A small contrastive audio-text model, trained from scratch: 30.8 epochs.
Rows from block 8 of the audio encoder of a small contrastive audio-text model, named by matrix and row number. Rows with one number belong to one channel. Each number is 128 + 24 x the weight over its row's rms, rounded and kept within 0 to 255. All counts start at 0. Numbers have three digits each.
After each channel's rows are labels from the 100 clips, of 14848, where the channel reaches its highest value: "peak in band" is the frequency band that holds the peak; "top examples" is what is common among them. Only what is clearly more common there than usual is listed. The data: songs of 200 made-up bird species, synthesised, often over outdoor noise.
# convs0: expand pointwise conv (encoder.blocks.8.convs.0.weight, 384x96x1x1), inputs 0-47
# convs1: depthwise 5x5 conv (encoder.blocks.8.convs.1.weight, 384x1x5x5), a 5x5 kernel
# convs2: project pointwise conv (encoder.blocks.8.convs.2.weight, 96x384x1x1, transposed), outputs 0-47

convs0.338:145149097170106158105135122140131155145120122142132160123123099131124140184138124140150200128122113101156093149084124118149122140085098143119141
convs1.338:178118095127133115097152128111067134159111115104152140107125111109125139159
convs2.338:141164145089146145132118128097096121157119151136134083062097162142110122128124118101135126091121126154131097136130124147146099148117142165129125
peak in band: 1000 to 2000 Hz
top examples: downsweep; steady whistle; first syllable: steady whistle

convs0.372:120090107111120128161177123083125158129172098100113131108101121114161135128143131166118110109175096150157123113140128102088129129131158113112110
convs1.372:145126114097094137112122092094174164172132117134111097111126120102102108117
convs2.372:154097117139139101171125144124143150123080169120109157134135123127158153132144120108121138137138105093154116136100112131133100172126148154180112
peak in band: 1000 to 2000 Hz
top examples: upsweep; first syllable: upsweep; steady whistle

convs0.217:157164122120182129093080134143132145136160153140095174098131142114135171134128121109140119063134094123129143143155098155115119092113101136158127
convs1.217:103111104112103122144138120129145160144143132150131152120082109086078084127
convs2.217:161126110146113130098104136194115128109136092129133093139151109115111137135171131123112098106114132115102154161162126058136123116117119086090127
peak in band: 1000 to 2000 Hz
top examples: reverberation; text has "reverberant"; text has "room"; fast repeats

convs0.11:134132126114179129151116117153128137103118163141123087140154121118107150163168165102119122092098141110133093101081131134122110132126123127088126
convs1.11:164150159149184131146144152178132124113118120147149156134157134130143134164
convs2.11:128117130130108150126109133131162115113147099102120151146141137106171122179149100146125138168171167128113104096137136135114100149114185126136154
peak in band: 2000 to 4000 Hz
top examples: downsweep; first syllable: downsweep

convs0.265:100123095084178109112101105131068149124109143125163095142127088148133130097120099092139113119097129153117116146112159137119119111127090064094129
convs1.265:143145143115087148120104095089125110091096100131135116110108150173162123124
convs2.265:117136122105133115121100113135130159116151155092140125127159114119122118093087106156110149134113141094139115137095144121085136147090156142126119
peak in band: 2000 to 4000 Hz
top examples: high song; warble; first syllable: buzz

convs0.43:132168142185128155158148118124138152109137145124093146051103133139160130121139109120125151105067138101110091091148121114125089123109131137124153
convs1.43:137133112103164153165145179183116106110110121122113104097102117118136120125
convs2.43:152047122129143088122082164188166161123119142144130154135102112132169146099161134133134109170129096132148182135091141125178148140145127165156149
peak in band: 4000 to 8000 Hz
top examples: reverberation; text has "room"; text has "reverberant"; downsweep

convs0.12:203142144110131140129094148114167125134180151107136166129089173108143154112150099105080146063141086154122118133119123146155095104104114117138128
convs1.12:110118103107128111121109087120123109101113105149146149155159164158174160147
convs2.12:130120118110126128160109148144139135125071126123121151142137139098131122098163137151139131094104156115137129119119157084085087123143118117178203
peak in band: 2000 to 4000 Hz; 0 to 250 Hz
top examples: fast repeats; mains hum

convs0.21:169102100131160147145126121142140101137141085130116150162098103119076103102142124156127150124146088139146114131122135089100099187115136110123092
convs1.21:113159150137152171152129127149132108080084097089093111136138127129145134122
convs2.21:181138103147118136129091118121136168122098083140115133168131131141131134128153113176090136129155170149095115100158121090134122124131076167122150
peak in band: 2000 to 4000 Hz
top examples: fast repeats; pitch: middle; downsweep; first syllable: downsweep

convs0.308:098105097116113128118133111127140107091095122114107068112117147110184134142159120169108135117131115162109112137181111112147132100161152173184140
convs1.308:119101122115101151178187137102100109134140119099097102146132159130114119127
convs2.308:108173109161106131091118140093084108114114114154096103108103107166127138166101088124130138105119168115120149126151121126129119133123135087086133
peak in band: 250 to 500 Hz
top examples: text has "over"; wind

convs0.133:129176130113183125134101130110104131141143150183145119138108079110091132099139163122150147134101155148139073137122092140114111146125118132129150
convs1.133:074109103102083099127128133102126126129135126095128114120108085108112112087
convs2.133:150096116147147136078115109130142160090098090119135089128135132149143129119136105100153137131110151110195127130130084118086156131153127143172141
peak in band: 1000 to 2000 Hz
top examples: text has "over"; rain

convs0.88:182135173089129122115099101139110123108133159102129139134137142146096173130137125138099122140109107160076140158152113166125109117090138172136164
convs1.88:119119135143160103122113118129121114145127134206154127106102171145126116095
convs2.88:110112099111134106090070126128138137146090109105118121147105138145111154116154119147144122165107135165189109109126137089121152149080161129161143
peak in band: 1000 to 2000 Hz; 500 to 1000 Hz
top examples: harsh note; muffled (low-pass); first syllable: harsh note

convs0.292:117136123119174122143109113130100131126135167104149099179111134120105157181126130064126094124106090141128111111097182135097118140100137137091124
convs1.292:142113113115116150115085123144150106073117140143107059115137147139122124143
convs2.292:136126133117144155148152127103115134136107159117122142108132145105097102114134105106098130147158154108091080107177092144099140118122139160122156
peak in band: 1000 to 2000 Hz
top examples: warble; first syllable: warble

convs0.148:098141115134128137162121111118144127131120116132176135044172129133159134148128127119133158102137090123143142108110094128127132111110119136134080
convs1.148:133118143135117091096106122119142136131136091161165169122085133156124097090
convs2.148:150139090106099149124109135144105107088102093122156143089174150114105120140118170101140124094138193140105196144142132132140124143118165110146142
peak in band: 500 to 1000 Hz
top examples: dip; first syllable: dip; pitch: middle

convs0.70:172120135127100121145144123131125191116132165107112157118111180127144155075117133115070114120131099111157130134119085168140143125159126126143145
convs1.70:108095110114103131104133150110105123141154091165154165171117157146139142100
convs2.70:127175089120142147164129108126135157161142135113128103121131094139091141154146146152177128082135120112119105130119106104095110093140149113131153
peak in band: 0 to 250 Hz
top examples: low song; rich in harmonics; mains hum

convs0.271:127112089154107145175131118093138114112113082146102140098114179123176097124158098141109109104119124131106160085158142125137109147132120153165105
convs1.271:127141148128125112103089113131131180182152099116093084110128118126132146134
convs2.271:148102165128092131155106130119101114124146191092173138128100104110146106123136175134169116122089150123102161125140146131128128160119180136106128
peak in band: 0 to 250 Hz
top examples: clipping; text has "clipped"; thin (high-pass)

convs0.320:091132102150137108178137140127144104140089093136086100134109145097170099085191141130141138125131169124108125186152121129080127147151159109181137
convs1.320:093090106117141143109122121129102100094096106124126135145135126142186173141
convs2.320:142114109138143122078148134142133137145110105131098129156159141115146173116085139124115152106110111119124132105096164088094126087133160083161131
peak in band: 1000 to 2000 Hz
top examples: harsh note; rich in harmonics; first syllable: harsh note

convs0.15:125111182133074135098135115142107100135102104124105162091146140144155133098119093122118100156139110143110121153129125103140157104172106104129114
convs1.15:105108094082081104127126131126109114141172150129118143158146129135106094096
convs2.15:168144093123105118118107170102152090151150146129138120071087114134136142161122146113149149122143127113145104154083121193139092133088138110167127
peak in band: 250 to 500 Hz
top examples: reverberation; text has "room"; text has "reverberant"

convs0.364:149128103150166119141142140143132124128114109074132143093165162105137156141114092141152088090084065088158146127147152101120153105138148151100081
convs1.364:108135142121101147136099099088102091110175183109121125131119109134123120102
convs2.364:113149127127062110159118121132123110090136152113116151127094136082146160139137150122140085116141098121101121105094126108133104085179112157149132
peak in band: 500 to 1000 Hz
top examples: warble; buzz; fast repeats; first syllable: buzz

convs0.319:152124074156145130129088129137130095125155122119103128110124128119132130119149124167142157095109116135149146093168095098103106125109135187211113
convs1.319:131150147107093145151141124093148159134118089115118099088088118094098116137
convs2.319:101126127105115165154117126159152121075114113107122104120131148150103153145145144122119133114144145126141159149148102112138128137161144097131124
peak in band: 4000 to 8000 Hz
top examples: text has "over"; crickets; muffled (low-pass)

convs0.66:131098085151088115139157111119137153105089095099099141117142118085115135092143138151133114093118100129134091130153142128153140121135157158117121
convs1.66:127155145139139153143153128135092105111107103101086091104102100101106105099
convs2.66:109123147101190152134134126117103157087136124149089162094110128099137132102147082102157115107112153089143144167120127127083115172168116094135142
peak in band: 1000 to 2000 Hz
top examples: low song; harsh note; first syllable: harsh note

convs0.251:129180108128148114139110125105149128118122153112138127166078094102086094130127172128147114117110161151120090116119145167128109130121124136163128
convs1.251:117103109132122115112112133124085114089117098062084101133135111113142120136
convs2.251:112103122170100144151105102098172124108097062097117153169116137131119143120132115138135138083102150151160127133104142096108134139138134147152158
peak in band: 1000 to 2000 Hz
top examples: high song

convs0.150:174120116136184131153121130112120161129166101212132112118125126067130135132139121128133128089164161113134106142112116117115100142102138160078173
convs1.150:111103122136135125100084102097114083089119117125109089115116157126128095098
convs2.150:086118109156166123079152092129119118135106097140111104130155100165117141124095090141143163182132132144137137117144143130123169145116149097137127
peak in band: 250 to 500 Hz; 1000 to 2000 Hz
top examples: fast repeats; click; first syllable: click

convs0.96:138128123097137126175143132111105122126130145122155134149082171130124133142115132114113116186099111134136110110104161102096135160096075148129106
convs1.96:136153140155134101121140094107115120116119120216135122108139150101123130142
convs2.96:168131127109093125137140124117137128119106085105131149150133125095162130168143132112117127109109153149116113123157119112116102076139116157144190
peak in band: 250 to 500 Hz
top examples: upsweep; first syllable: upsweep; fast repeats; click

convs0.297:162159127118123153156125167093121129138185159133143163164134131163172140132156124111124128080114106135093116123101092175106139126135160145141173
convs1.297:121131157181159119104077089103144121125133123095097139124123134127165147130
convs2.297:091151141168135133126135139156163111099171174125123115119140135123159077181129122108145172132112164129129142123109174134127107143132131092146096
peak in band: 500 to 1000 Hz
top examples: thin (high-pass)

convs0.226:132112139111109158130166126122119139154139161096127123115119111150171116122114134148188120136098125129113150114102137153094134088156118121153058
convs1.226:084124180152124100120154124114111110154146104147134125119105153136083102099
convs2.226:133120150138131179133169109124071102165129151124122107107150132132145098138079130108093160107108149149065149117155140157126152106139124149088113
peak in band: 4000 to 8000 Hz
top examples: text has "over"; reverberation; text has "reverberant"; text has "room"

convs0.274:135069146154072142110172136161145148136117088137097148108126150175144119135107087116132136146153093101127183124135128097120146165151142139092121
convs1.274:137143146145151109124127124131143147133134132182168164151162161168159148147
convs2.274:152110121170090141150121167140176101108104121096119102132150138088135137122143114091137131091085111153131103128108131089138104153154114150153149
peak in band: 0 to 250 Hz
top examples: click; fast repeats; upsweep; thin (high-pass)

convs0.94:121181138163123145127109131162168145092129114113113161101091141174154109156084119139125159115119118125145120094109151090134106132122139128157094
convs1.94:100105082084111151152157157158130137147146118103105106127118111109107099106
convs2.94:169138149113131146099114159200124195110156106127163164129130132133141139121155146134122081143160134090147153143087105134127095156140161118133116
peak in band: 4000 to 8000 Hz
top examples: downsweep; first syllable: downsweep; high song